config.yaml
activation: "swiglu"
drop_path: 0.1
num_experts: 16
muon_scale: "match_rms_adamw"
adamw_lr_other_params: 0.0018
Rows from block 5 of a small image classifier, named by matrix and row number. Rows with one number within an expert belong to one neuron, the router's apart. Each number is 128 + 32 x the weight over its row's rms, rounded and kept within 0 to 255. All counts start at 0. Numbers have three digits each.
Before each expert's rows are labels from the 100 images, of 14976, where the router gives the expert most weight on average: "peak at" is the part of the image that holds the peak; "strongest on" is what is common among them. Only what is clearly more common there than usual is listed. The data: numbers of one to four digits printed on busy colour backdrops.
# router: router (model.blocks.5.mlp.router.weight, 16x256, trained with AdamW), inputs 0-85
# gate: expert gate (model.blocks.5.mlp.gate, 16x256x256), inputs 0-85
# up: expert up (model.blocks.5.mlp.up, 16x256x256), inputs 0-85
# down: expert down (model.blocks.5.mlp.down, 16x256x256, transposed), outputs 0-85

# expert 9
peak at: top left
strongest on: length: four
router.9:131151113142109192129121037168124068131083084114103186113123109191063117093098124113132105104152194135089069172092122148131142123119162172112076137085205109122130135086161156089117101104187077120144115139151143103138137081089097149189116151133107072121115092
gate.3:108152133161198141106130142135131098114149100159116206200114125152089111150131138099101128142208162118117164127141099161104148133093163092134180101134162083138108152145175095086120175119146117115113081091085110077130218114103106129169098176067144091104133116
up.3:130138161186143171117124181133175103088112132164095130150073112104114106147121138119188129138091116100134074068155137128183121117130125097107124125138097148134146194081223168089102087120138146128118106139119122129100168131099110108119130174063148097120079182
down.3:176130136108097101075145130153123131157128115129101115156107116095179116105103123115161130135128153163149060122125158107155135122108056104133207156158141051145158120107093082101116069205098090150156150056083082130168139174147103113048127125182141115087139164
gate.4:117135069205126088171137148161114103135089156227122101141160150129124179164100114100038096130142133192164117109150100115081126096090152145134104204137148097094136122102103159079143171158176140139140087128081169116118155117045189156139100126093161080114160109
up.4:135098121152127077218104173174088113093075184226159107139165178136145148168157109078108087103118160135116084116121126136085104130084130139080114184133098094121087179135155121080101144151117124119102070143081199159122175110077186171194118122102101114079156086
down.4:135108122151152132154165110128076181138096174078082147111151199075076168163059109178096105091072138064127114141088129134153133083151156101183130112117089162083159158178152093115103132143159183080171152132160159122130139141106127087116139081139119073168122095
gate.5:179107154163083090145088151166115138137127144070111138097105086104147212152110070097137135117180178142119170183111092111108128152115161120102131111127122127146144117181186144089110142107065128118202175098118130151155141125120160062131120088157098080131094097
up.5:033114078148163137094128126150143168119133116149145154178109159147121064109154179124099119130098086114142131127109160132153153142145125146114114167153142150108115162085072101173126130168158095095058140117121118160107077121106134198143158141093154160119193165
down.5:123185143148148087073178126103131113101137087093124141137098139136166122147171046183137126153162105171136113124157114077112160175129098163131137106095175098141139160132107110162110146199067116170152163172128140180116153200189072135102113177139133141152110144
gate.6:155098048101121144120123123154191127134109209125091171184107135125140141114111105143112110132158146144114123104097067118089149148078130118112139110140121161131157178160148152105096144141114124079105101132176137116104160178126109086124080129114161134167115133
up.6:177141063088113116182138124094153101194170151155175100146138121135147062094172141128115145097174075173043122128149104136116161113089112104097166141151122108098148132161150139171125124097150123117086122088101137099189072158126120117141172107183221144102097164
down.6:172172165094176129129168135078168175178149101106162083106153082168136115183110118177154079119126075071138121151173133124151106121084097092078192161186164137131115164072095140066136119151167113108104104116116127053095106143110101107114151159112124134102111125
gate.7:137136179126150102100072145175083152165098094136134136150166120151098122100161151104164107147084113128102075157083128117128119102175182157070128094177108113149076118128186201178151104138148106137112128161137134121137136179117195102157147122157146093108077124
up.7:141132128104129104149043159138069100113113096131112115139162145187127109136110143143138098170176145047133109166107122094133096159159204135087116086133109172133104133116165170118129113150100131153178148166159088131103154103174133122107153102146142090108093140
down.7:103152160087144145169093110161139075151085136132118123075147128079124109124190138191125140123085136164091095103123123108117149145066133120136178140199132093064096080109104063120085171145097134120157061136138135132182065169166169122149095088146179153117135050
gate.8:134106105140081131182127201087182177087139162153076107146159142133083149123131112126082183175094096112152063170142154151103168132130150130130133118077108075139173130134152160112133110171135147125112168146109122089128191121122066112152081123110144143107124079
up.8:124175144100141137069158089134125118127130126074206136136131152125174134159170138168140105118155159143110156068088133149153088124165122089154098164169159136096106095085138117089128141120107116100112102129104113118130118112131145116153133123135129103157149104
down.8:200135177137170125132121122115126101162137153183122138100063097170145198153044153162136088146116126147152090109149181089155128134108105100171098161194083184166182131070076134128146180150145117112134162084073096106096095102166088132092130187196104087100124083
gate.9:123161111153116117139200116131089132074131073157170180124104147118093154090109158103139098126124135132121126117105136104088124126132081137178139138159096134138112087092173129107151195133142140136066171142129174147117143093127119150117131128138093156099094102
up.9:141139152187170084133192132192119119122109078136083156158111145120106187094133146119115100128141141155133125186092102084104165090167144156144165139103083130101146048080110135131158136085137157160081135124147133088116083121086118085220090101124083132136068128
down.9:174051111091114160100143191141133123172130165113128170140093132083110201127188149129152116174107174073154125205112117151096122147106127170048128145137144155135098148189109171080151131101136102125070132086125157121113089132113107140172160101090138125146125138
gate.10:133100171068114139150125089167111168096178028124125085076190087175138146130120129096147132141106099154133098185116156140125071202128129105159112097114128145118109160082087073146161154094157149149138104148122100213077167162106094124141103095127144218136137133
up.10:146137082175130133139130115104068139104104130127080158073141155132163051096167096092141139077118116158131112105126168096082120121136129151129068131101128167138161110145131255104148123146161178131090142116184089098131092113154152171128164094207132090097118106
down.10:161152147099154085127083066108155123154097094096131139136153134146088064129146097110149099122086104107104178133155173165107119122122093085138147157132103189123098130127143091105129151169159136146109150134098110139147171093157156071160138177064118142144167171
gate.11:117114120118107151113138187105167107103155146122116164067103121087165100130145131128085126094164080129160116124163111108161164110104076150204159139129088165134159135116105151046133089139108153116137172152122117094098135089137103127117142142102186081091146106
up.11:216144168149155162185090159116098164150105097124163181143172141183127048133158117098158112129089123167088129145104097142077087159130176123127127201134178095129170089143125140144097158088124106119135160108120085120113144130134180176131114121141179124121154151
down.11:105121062110121118166072091105130124157168150094170129092120109108132167084145144160131138143103124152119117140090077146173201130104140156151112176091099168117141080133118110154073093108144134159155073097138101106104106166047098164122132106124109114166168139
gate.12:132145091156159129199073137121122129158162085140131112082129081097132149144170105159140171099114103142101145110110166081087174119171156079077128192070167113118122156130154162159123112183060129098163109086126136162085094079116153132113079151174128164135141136
up.12:098129140068160130160122148127151146091055158088137149149176145057127111077097118105131137093133100109160147100149116157169055135121136174160191092141080183135117093143091082135176168065159152115127098155169130148169148156108096185126123135085144138079117104
down.12:161137120105146145083172131166167129139129120124088127127092152125132122114099133173084112118129161157124111105107120106092107153116124117124079157115183071174098188150117106085086119080065100082138239073079170101194089095050146125079143089176148122150068123
gate.13:114114167163103126115149078151097149102137163126083124111125113106094107172123135104073185069108141161209180148146065162152108123175114122039115139165128136109072135122149148168149127122140173122143113106208087096134085100192076142085131043130127132146104165
up.13:038172098110172163103179113136175139182119158181104110118103166163238152105065130132181133150078135093134079156133152148114118125118147110145166156128100117074108118140144109160056074129146135099106128106130132086152175166117111073130144039139078128104147136
down.13:181112127095113099121093135104141105147089101111141108165175147163108120131154141113113137133055072151161121108101145154106134128099081123141164096119151212156117166106139109152130183141128107151138111194061125092132083097217129105107110139177105141119114076
gate.14:176143156141085134120088159068147119134113074151122210121197122149169115192153093106084149124199128085122139144158159110126187175162142126183124122176068090102140156136117125148130201077084074165102096101092144089129100163128096173133132153136127144093130186
up.14:108104104066128141111097138185207114088097143121135115113120166152124068171088154121170148146077129157112079130187157108142154143097077146099158125070090181156120168133136111094104077139112089158171122120138132107162180138149090167109136168116115136203177058
down.14:143085162114087142119100105138158108148123139140168134087117095166143124113151094097048141176087129085096112152138169104115108144089101177176188079130121173079178190181130185112111085201137085130137094157081157158170119130152119157074074131156114108167200134

# expert 0
peak at: centre
strongest on: on a plate; length: two
router.0:090122127153091139143122114135145108097149116138121117152163128153122086103110134109145132094149115118102128134198109144151127076091120133173147160046122174092069125093105106134138176220149187158112069136166083172148111036149119171099156070097194114091170070
gate.3:101098164155095131150145126115103114183129167093128186137049080091135152177171137121042118146130116102133125064139130098135153184057155135133158101152083151088131172142143125090068081129154107216120119142127140114168131106137090166122146239143139138136132134
up.3:133104133153151121076110110141165147145110144143167092056157142136115146134152131069173093123138078159051095167071088113114132095155069116160101066153171135140101171152111107186176173113116099118133162110114144137159102202078115077141069098092132145186183179
down.3:115172117110126139127161176083094108091200096136129104119098101105120179110082144138163128113196150133127120124103177135123139150112120123115149114090169128160122115063192098086143146114150150178161142141114160145149079188120106124075143113078105117132116128
gate.4:103114103119132166172117109073176171126117170118130086094100135171113155133083088125145110148159148130159058135095133134106185068146119145118083119137164217135127105070148111126129140157157151132109166151085121114131166197120146095142142074075148113158142072
up.4:155134107111110126105107114125093159172130114152071151143121136153128169181186105111064119176102094108063087162128097103040149188119124130139154152172154100060203068146100087122086134142127109130139087135081160121072161103101136118130145163128126122080113173
down.4:144164159095141121168146159118156110123119123129099108121126080152135088181091117165149138154171129025112097074119106126123179110089157104159121076116071091151172144150200188182172129058109140186183164130108173174099104158133151129058082144094151141122167113
gate.5:129128129128143124122091067110126125197170117109148156220156119142087162139166116083129117112138122214126088116166169093087113175113141127075068075115184183166191178087134164094106142116102093147109102164081194126125125092143148145099138119097141122118120136
up.5:152102121171116093122155158137144138103074162167106094021101126083154114123080126158127132125125154044127150147090095177100165110162088128164161159148057087126074066163125129140141122135167166113149156106143092150125126176128145114129115121168110119134120108
down.5:079179103155104121117165134086101133076160103166110124092093072126080152091165124179097150120078142144104156200148164098147130117164184098129125083119105096125129084085090138097133132161148121149104141144066213105145177114050141105128128130166131080166133155
gate.6:132131126111081181158130115081163159126133187133192155149191139142121147152097123169116134129171142162085179109165138100111102183097110086107072107087082073112159145121156160058122114116110175077115157117093104135176129140093204137173153122187167093164077140
up.6:115113133132070161099147084111123143108112072106123082110101111172189159079171115080122111137154077117196099132139137094106122125174140122081119167192156154131160118110180128129124099125113068137143171173192179100116134110128145173102121101093122071158127118
down.6:113191153175131100195119180096102067146123173126122129111120139101133098079105095175111099024118148166142099070097125134138122198097195119126187123203110164133130058109150217182121096146178181121165105169127115149128172131094104113075107147100162103108116093
gate.7:170141111152121165145032171170158120134170129127109078108148124132175115098168141126151122063134198166088131105159126107103128077080084176127076120110116134168132104168217185122097104155193181077131123072147075103149157140121128144105126141152143145155099131
up.7:135124186102146141147111162130143145056178116129115109160097123149202076128101159091126127091151181163095132115158055160162068135072096208128039160143110135133105136116163155155107102128152139117139139126130041121152154166112161182085099101131118142107117139
down.7:114158077094135123165103134076121108125121118109101138160162148127137169185131108151130159084131124122135109149111172149126099139123107190171146115191104120135181201171163110103136113113108190175161140186136109128047171133162098116124140180144157141108171116
gate.8:095094127161191146140131164111096125172111131137141138139117101180149116068122126151131104164179118094043078089067162162106155156136141129122078147115092163130151137147115117112130115187129127121089173154136134146201060148079115111082107132143095105112090122
up.8:155144167159125116082142169174108125100137140142096087130123114162176090150103149133111135094160070173162114106152134113114148139116100168126113190124068179150103115135188123098147099124156129138097141201146155098146164136154144082119157106141181112216128123
down.8:071117104111101162178087182070099145139089120147209134086174118140137176135066160080158146151159126058140148104090128202112130119155150072078134169111172084114132131115147133167081147138165111097116110158125171137100100165145138198157078131149095076042161124
gate.9:132082064101139148157121148120147102157110093126082124109164193143090104161119134109156101186127154055113103124149076165150090135106109067130101106153150113133087089118138110177081124203119169140083178084074178159103136164160091090184152132135086081149162120
up.9:112146181128117154093085158126081152111121118144105205141117082116121124136167183111108141135123088105142143157127103154077100102073141135166179138126098150115199182129102113193140097087160141177131108130095119119133083185084103167134169152129086162108142118
down.9:158108109147130159158143175122129128152123131024129158101148115098149144140091156112118185147128169175071161074104157153130101105082075123099178076134133177141176173100102201113095151123125117152101133139092141153122153162154073106165165147137168141101129132
gate.10:133148060121077071132122140140090137167133107154169150114086130107180211111132117144162100144091101139172120071110146126116116125072215182118128082112098128157123121095094156108127153152130103099047141084138105085135183104083131084139141126128162141145118107
up.10:093117083157156226083109134148124117092086147129100131100146137144169117178136159128065093105126164174131163114080128126164096110152070078127130135163145126096151157115108160147147155123134113150142127146171131141123156155142089148109133106086126095073081091
down.10:130077158109134067056136035133127192166129057090126115093146086139089093132156113117172137088148158094083122164129169112099152151102124142169206074129158115143119133054116133174110150122135162216092137106106155150159161110105103126126150120120085123093135171
gate.11:150170113140129186149116099183119170160133133149157109143158179104173113122134219130170161201125074106121140125129173132134133138104163133124168112113107162103119095158112143100118110160146146117108125031134147129084148112108109113118150066096086126128123128
up.11:128135113110143128152132070146138121127133127168122153096131143206181088129105128142118132139147136099164147163209161139133119122117091159104068112155095163126178100026123117193100154079165122145116085113109089164152116141136111106100134134163094118087102107
down.11:054115104077110167182115127123183154103188137107142122103108111144160170104114114146136127076157130169083091129174154162107054158102117070132140126152144159102151159130154102109059130108108100124102151126108130207146090186078120120167128118099168146154176185
gate.12:061136113097140148126119132117100145105156114154171228055117067158126173125087136104086115127148089143135113106096092117111159135152109137079135114108191083139093092118160128115133114128144131137138160080084166146079117156130167097118078133150076166163106137
up.12:154180129158125113137124214117140159133140114106097173136155157160113111111113114102094143209133089142155110148092114133070162099138113117150129095109097107130180127143171172139098186182133183156111157111118074100166131078142172086117104053134133097134135153
down.12:103081137103174127108145133096093109141117143141074111131112112175179116157131120156114150151133121114187106142175116175093074132108082146123163137094141078156127114126185169094123146090149121164129115125096147162175075176100140137193115132098061087120090197
gate.13:135114163149159142040163118063119102151122101135095134086119132129057113136192088118149068149073094117134141113144107123104102122170134106088181156169139146179179083141117126153144080135079132118153096181169188136198142113150133087107095091191153116173118150
up.13:150127101143077093216159140182075129124151122157100086165108166074126118147122095144120149160208144105120172171152173080140124138137131123186104102105130171084117191131133104150133150121128156131078131072105164080125119145064096173111126122126157127059162127
down.13:127093108136171133154058146094082164080144127143135102121158145130095172113127145086111111153164143146160172173151181153099151124055118067177120140163164145198164101133136199133130096161159113122059077117111130097156177098122112159102206095203113154157133084
gate.14:124177089102167090073173052127129129105142147117162085123082114183122113206171154078158153110141123116197146105178135162113144152146158199124066084054103096107125121121123136148212155172060143124097159155144150152145195168146147158044100106142062143115153104
up.14:115037114160110132137130084193130130164125062077134147172126108149155121076063139182173110164138142140163161183158164093152152142164132107146141209162163141123137097089112101172109132131156105132110118101203144106136089130179095129174142140092149173103105143
down.14:110093177133194174075157018106130105140110156132091061144113167121153175184115094109175153112121150102166111088097104170115146142158060160174143118097136135107122193087138061087138190153054127125113184115130138101079116140099121113138134157061122205183102086

# expert 7
peak at: bottom centre
strongest on: on a plate
router.7:166157064194133146114122104142134064151098183069156158115136158111093137141134122110131176125124115122108122154117127130122132129181137172115073079113190142097145122113170132151150026120092134102151193099134077092193183127187089180116156065078134139131132136
gate.3:093067117099076098176160083082138135165151125093101169086144170142121097110152112170152188157121119110148126087139122158123123129131069158101123148154103105125136125127108178104189112145121163142120104114107093090117131201118125098138078087143088112186154178
up.3:084093094056105109131109096076160131107134111110136141100157151160093146157138148126147184153106115140132152095069142135121088112096081138100137163146145115116153129115122170110156099171108157121141103142093124129106141151081151027118121115137052120156164152
down.3:133152097168123208127103154163121210164101196118160086155149103115139121074110159153126159119153151125098164118113132161118125155135139057099171143131120144109095105083183124084056129144131120164148130097083142161094125086064089136123119118157133212098120147
gate.4:110107119144131093122152126153112090125045118128120108171107196105143149102177105144131111128085086151127138135123141159092115125138065116139171118164153097111097071124139072053126122079124163143151121134146086100092126146134134185152092171112141079163117166
up.4:137111134130121108122119187153132096110101141124171083163082196076091162096147096106094143123112090122109179118091119073142120154152050157112133129123105184126059100109124089078109158133155141127135102128100059114151096154138103157114122118130100045125104152
down.4:148119126145155133112087149132105164180072103184118137132097161229085121149116095069104099185226142134203120173131149194131097102125204167134143187124133153126079149102142120128133145105125134148139134107139103132128148147123069091111131096108095120153090210
gate.5:105146144132099143125080117107163123176136141203195099143115082121076201094173137107153099099127121140139192134163148115184109070128147122152100173121046142107092127143045103119098120099146122126116091104093112129187054131166091153092138129106134157126143134
up.5:178094167107142177105131119100100068134169084150155095149121163073085134156121131155109160120144131159092158125132089112114141094088098151108153146130089088156163102162124099127122118093099132134118112134177158093120158093125113068146072217077094132080159096
down.5:089145188147141120172169125115117077165123131118119166110190121123174127102100131116124206124086143116124119050111175143135148072182151014097132143107129150105153119152075148051108131085153120103066161163134127095201098136085070146167141070130155106095148148
gate.6:094137122138082163072106135076089183086138194103153186117100147179126167198105104132126138153142147098125096105152063125109126091169132143102158137108169146135148138134060127130104130098137117097131137130115122112194145111061188139079056186125149126192111117
up.6:116121120123062137070140121106127186125105205109184171137171157124112200188176089126122118199133113090129130087137101104128142107137099110104157125098176151142181163143088116174097163118113119137141160104092150135150122112068118120072114153090100120181167112
down.6:115125110129099116100153121140122134079166162149130113059126163131112135182083089128151164117070096133182157199075103127128176106109152126145045077125137167095075075079087137116112132141088124137163112159175128113124126134103103149094115160124141145159165183
gate.7:149131123119160122130120148133204060075119181118125071137072148113106117111073165185127192071156123142131081101211154123148127156148126137099145135110088085139074127170106120145158174111129180174109117100133099112151124097133112141130134106107146197109194100
up.7:152132124126185131122150174119172096113138202135135094112102129127080096121110146165141191101122151143104154078223189121127161180192131157114168128106132110116075129138108091130158169115142176133094112081141090147125118129167096124153088093138117195143144101
down.7:069136116112094163079068097176123211166134126084126149131155163153089128095108140212068143144168218165134144140198127143176101088117139139141079115150108084145057084089098121110100114135054128140147150134178143112095089092091190156104153169095096070121152087
gate.8:105134199136101174124154121176109138150131127049164173125119155112141072121092158074109150170091037081130128137105175130116134100104168104153198203168119179159160091187120139102112125180116095136117132053108091102126053094170098147138114142056133095134157154
up.8:157138216152118130167114144170098151127125154084134146101069156126144094076063154127114121199101121109115125130103131138103143109113197088154170131153136137140142154177119174124069134138106125147085179096130107091120103133090120158088165133107187073138135133
down.8:152082070108086103122154133085119181175114142164139149145085092143104151129108158150145135154206046170139163095185054134104173070177160121103118172088117155143141165176154119165083186111109156107132135123108184158129133111172155194118156134176096034126141129
gate.9:164094036178198142124108116088156084182108082166126152098081117137124080103037135098109105182162149080134099096114211163131183123075126125169147099117107102182087096141133105137090168144079158087117147147102090121091141139148122157130115135114135163116169109
up.9:126112132108145077070088127106107149159077154143118171079174132191147128137152079144163134159065104159100122144165151123130080151178174126085136150115123190132130137119165135130141070074180084122128081201153120137121116104153103100131096173114104101129093141
down.9:168127168072141093186135136153103090114153153164138097095114128100078092161115125096181154120121112191076134209110124114145036128103115151131087123083128101072150125169152088093112130130136113085128144132136059128121134136114131141088157093121175088150091143
gate.10:148104152135121136136072153102130126113120165143123161158127128126125112125112176162155136110057122106159115128133114118104108121106162139085110080063088140151182111192148131127135115115125136147171126191101112164085159122145157068133095160156213139146115150
up.10:158160133122173128137129137218128141117159161158111108129167115168117060149137056131138098085195083127123156121097158150190128167105137132120157119128117147104145224096137131138160146147140174099138158097091173151148118170133103019123111140133129126095126170
down.10:080115191153091115120090121150096140095139146104133112153131133147138118142067111190119117133121099146122177151154113080159128107111092131135172160156131158170088111153125127149129077145179157164156091087100172107105093112130136121136093131116184146124119098
gate.11:116168141096139116183150160117131082108146167158127082150145142098151109191150099162108084115158102137146114069189159093101090094111151150121140159198099161130142121169146117138106158110059104185142121147053052103150173061227128094120121155185129091157116132
up.11:125147167059140162142109145126063105120124110182126191175118141113116162175105130114079124136145116144153109137148138108062127078087168075080115138125156137105134206168137140098118104116120114158103149087143113097039182105137207143142157125151118169075112136
down.11:111125191144158090114097144136142106138140113166088152094145139111179148207116128102184120153084156083124173132206124127157136178111111171119118177132121100132127210124188090151081148111123131130092139076158126033110148156139089135113131102134206150096124116
gate.12:137092158074151074178104189185118087119126132142158129115118159116114114115069099161144150107120176131137125134118156182156146080134090184134111088182159151113087149133087124126158113087098189104118171101089112079145090133106182121173051073125185100139139160
up.12:108146095133189154143123151154162124188131150154116133141078185116152149061097125112150193105112133118096126125113134120105137101183140081069127097147161182088152193091121209145178108139176127099086122130152123126100142141102143114193160087042128126182102124
down.12:110109192061110151093149129108124086110161145125118141134128151145181114127177145105104136093134069122115112137165091152164132090095061165209158103095104149218128154092057129072117095168129113060147113134110159108134155127137075115108219139182097185115140064
gate.13:058148150179113220099112136145167093094182153119203131100110134131070088186129163122166135114139115132149107184117137124118127096093146124195114096162140104152071115139167104108168116123159113128084151087114141168214137137071112130144127185137092115163139164
up.13:152105112119120072146128142129140169136103112173070119117120157085183148052138108162098106127166104125100179150114109136169106131122110148044167148079143121135142198086079146135097131164106176132128094158172082140070125126193117122170149063124161130105141092
down.13:102109149183117137084121141144179103054144112140103114099130150148121096082100163144093118156151115138134138103139187060101115127129127186165152140087116137147103092121201117113099115143135113133147140063135096130137147089091101126116159053079147153152115149
gate.14:132066114178138143124132133142151142088113152146099137172166157072124125138159138153134081098130102140079061126148123152110115182184092140181088101145078088067156118138087108165134099083099137169116125150124122163121130115121095079146150143177124171142105160
up.14:134148142097143123090142108133122137173118118090141122099090132104158216103145106173147151146092164165146138118145109099159090081112171073149151161172107142164120165146116076069131130170105118104164132133150177128148059112157145115119100122105163137094126091
down.14:166105153108164149159107153131123148153140113106099096105176122134190143072177150153155075142159084091128095103163110122138155188050141059143110060121112128141189091155137164105176111105128142169143133166134099186176089109145107100152052120127141100085111135

# expert 5
peak at: middle right
strongest on: on a plate
router.5:145086102155110150138112098142115096103097090125105146149157111239166176062151135120114133084164090099127117172137122082206137098090119172160072134149083130084166146105081112098089105135177121140162156131162095128174115104068163141142138140144099141147141088
gate.3:125140154132129153133108126146101138165096087171118106155136184144076138112105084113094104157101108167135072217062169138097123141139123104128087162092107115165128160084135168115175143142153145163101150147141142128190077152117142105071101100101133088185121100
up.3:109089199116102113117096129122109101124139166159127104103181098143132122124068165085161117067081149119151037062139069115164119158101169137150119110183037124132083119183119104134095118135138092122111078132151105149110133091163146100136160154103150157126115051
down.3:094038167103142155124158082118175152129117134080084179127125110126133131078146172099106140177177098134170126108098143115096130093128115193150139095041110100091088107146130089130178122156154070127199130210166121092065117095103124126135135132124114121171089143
gate.4:117113119130154086134153100114222116151185111175175154143126150163165096092113088147155111067105099119100085120161138142149182154070086198146118144145130107142055071091108174139134127105147165164129138115140140134114098128146142116125128171100126107133139117
up.4:143143159149129129128128176141092140122078136123113131145114140080161198107095154099048134183111169127157179175105152116088029096134112101142138122148153146111139137117149098138116125175143106072115162126187137078176128166039175147099119076146117213103184181
down.4:094106117092076151146111116132139102131166074117162118158153117154153083127168102115128137101145128135153118122130117128070118136088097100201132087143135143131156103156101154119067152143172118121101143146160182084156114114046161098067209117098073080118081153
gate.5:104081173128170116106124138093082114105120141117155145111149155145132132189132147151129155088148142173161053080143146167178117072151152186217070114141099199107150079123106155173142159113109139075142172140102109093082132167090105109123115066165166138124135146
up.5:133130145060132106120131057149139179107092148124121143159121146135161140125113127158116143093133168122155122066159181093111117133132140168175084136178076148156113095136072153161124128172118138060080138159093146114109101168095141133156130156128157143133137142
down.5:140067109051081091089163085126164111146134165088144151051092117066152156166174098104139091086143122178151125103128138081074075080171150193095069170152067180123164178139091125194131117138167140113124152074146139121125109124138117134101113074125132102099104138
gate.6:097134152143108129195129082113122132142145148213133135127149122074169136057170137164029113098129128127077117109155120108143161102103109094184135181074156085112151079153121144129110033181140137152129078087106147119185180129108186164121168120138059143119117104
up.6:148123108129145083121161135122110107107149180099193142130110162143096145104150168153053103041105198089094109132082104117108168080130127169120143136132133110179088148096122165059156156120140143071119141099115054100189105119138120099143118186121167118112131202
down.6:099156146136130110189128088159114106139093155127102173145137130091128115131107153113119193090156115185170071166163082167139117157181128111129141151138195157116137132126094118118086137113098121086138110158133133091173102122112092110099090170146158089104170110
gate.7:112184109116159112195199147095056153127157083136126077095109155090104186123089156138140154134161174125122126066142107157184138109174075188088122109096138107146124146126117086129083130130121157128153169183077118140155108128166121093145174161173120105079096148
up.7:116086158130094068113123155119181061111102179171114164119119111184117122138153089133152118138171151131137171149082118098101147149124125097134142158150113195108117100061169152095156150076121103077112112063143088124096138149144137185176090045081125140189149143
down.7:127137165128110157146101117096125078136155120151096153100120128052142070165101104162104096108150097103086120092096118130174191097162089173092157140106111117118129087146137136078176086088116150150126132071138104124159114188112145096123149153081175104091148136
gate.8:129190171096093132116127085138116139146157081068179141160072134138111104154119090097103119103153128122123171087147089070151176124088062128128171169104161143125145141097130133090131156096093161194146078094170103139164107179124129143131129122129093126087115159
up.8:136149090143129097068115144161141077094087152157145160091160104123095186117180113192153178098091122130106140149151111121144117118153141160182156125124103145143086060110141105149196151133109082125101145134150154186120186113111208154126127171124117171098126172
down.8:152112154089149098170150110103127137103102116169119123089155082086132158143110126123109092123133039148098130083140130124158114172167130098163142074081134132095143154136124104161176095110108133121159080087159090084138134098084145084106109134137198096119187128
gate.9:133100160091125131172177177124087095140110122190159104119139142150094143121113195153087090124078094137092134107142119150114122117134133128120160141049174101082178153114179136101091100107133104134053189154083135148108082104136119124144123076112097121136186151
up.9:139110124135131098114130099144105127170118159221147130135123121173108173173099184153126127083090074168119099134137156166105118099121128143124151147043142095107188132155174146121103128115116079129091136184082140130120099126104151171109116122102094133155154192
down.9:110204192082115086138092078198117157090159121108101186052110098119172111100130075143130122129144157044080162124095153112149109113195125157150168185116158069106179093131121132113231128138101120148151132162109125152121132148138150149147203118128136115153095090
gate.10:116120146098168085161133144131125189071116179150143145050114133114150151167170088074102104136110119147149159140125092135175170058151132138109120131131145154123156110096136104154135152179157164123054136135163089101032172141087123168130176117175105080161130153
up.10:169136180165168148115147087147185079076115135142105114131137187090102099091076116129169158120191074121183152138101152157137155110181041143106114119152079083131123141111102125135119142098125123081082160123141135136092135101143136130125108167123072125073160144
down.10:110070161115117120087127176143093147069093118119131088104142134103195171182123117089178081118161075111155193117158133079108151152125094119171087102127156083116166137175129098159101099153120110099133094146050085139175173092127164119097151089143132149081106154
gate.11:130140110097112178186150149080153110090100112102114175127132107141114063172176155161148119136186079144163133111175104094165141145175082173130076151187098156215108111119138188162137124130087168077135140102111140113098122131108127111110150072135090117113106113
up.11:143173118126168113068175143134068135145115068158133083154159129112109124166116061109127193154087106099105130127174153192130078108171113095212187115081073115097151145116123121088138123191150103183074112159131171171122171149142100120110137141182125136077153065
down.11:075165130170156057144051152078158126073125073119151173120157143137102113126100149125138085126105142103149095151092101083207124101114174105131163114131134150169112075120116153045089144125087134166160052049105152134136177134105093154099136150099110087121127089
gate.12:071099111090070084161110160167141171071117093164169142099108109144127142165088155113135097111092114053164160138086094125097188177172122102053105099134104157151137124143094106134116185121141201120154182201143125149184169141136133117147100124076152118116070110
up.12:106153118155109145127062080132119172108097101137154115152135119129125161070129138119155142141173143139108060137072157116078129117127127119081103180047099117142161133134168136103198107120124144133060156119130188096133176121111093091134140124157115154151192131
down.12:146125110120109140106162096169192126080166150088113151177159146152148121073125084117124128067102124150139085165103154195065123055104109040088163121132109125132161092144112140090152140137155119127158124137066140136172107139144147096105131143087131115100106060
gate.13:112179098128108145115116136106100139091108162156116071072133086120186130154081111097130069142094120140108136167152125135189117085122078148122201157089139145092123106122089155092135109166170170042112153160136180122135114087103084097169162118182115114137165169
up.13:144109150122161155132093137113154085188192121108152167135122153133079122162162164204144134167135124116107127119106134127077202140083156135106020109125092048139150191100185109196135122100096071145150099135162135132130140184155119148119108148127133087073111128
down.13:122159078198137123159145095157198134117089154143130209197109151099092182138169126143158108182155092154135111106101165128115119185136067147120046153101127066129164094065102135101143133154141185128142135131123181172160151083144134112087079158133121098100133125
gate.14:115128203168146107113114134107139108110187078150136116082089140128121161079099096139129084154118199086130141139110131125097127213086113176126151165135138166093190125107118154151137144093157142120143083151111094122101109182079174063137160091140163086132129168
up.14:113131050074143159156183137162137159177097153082119161149192144115119109113146089087166168140108061194117110104119131100185123043133135131107105114096138108140106154115158130135111093146118113107142122122140156072193117091140119188087074142072124134132133072
down.14:121132130111137087155104125132126130062101164214111126140060176133130118156082148103102137095152137151108148165154159121080135168125153154102135142147149142171192160157101076098108170156108157123144129131100131220136115184133098136138113123092061128115117088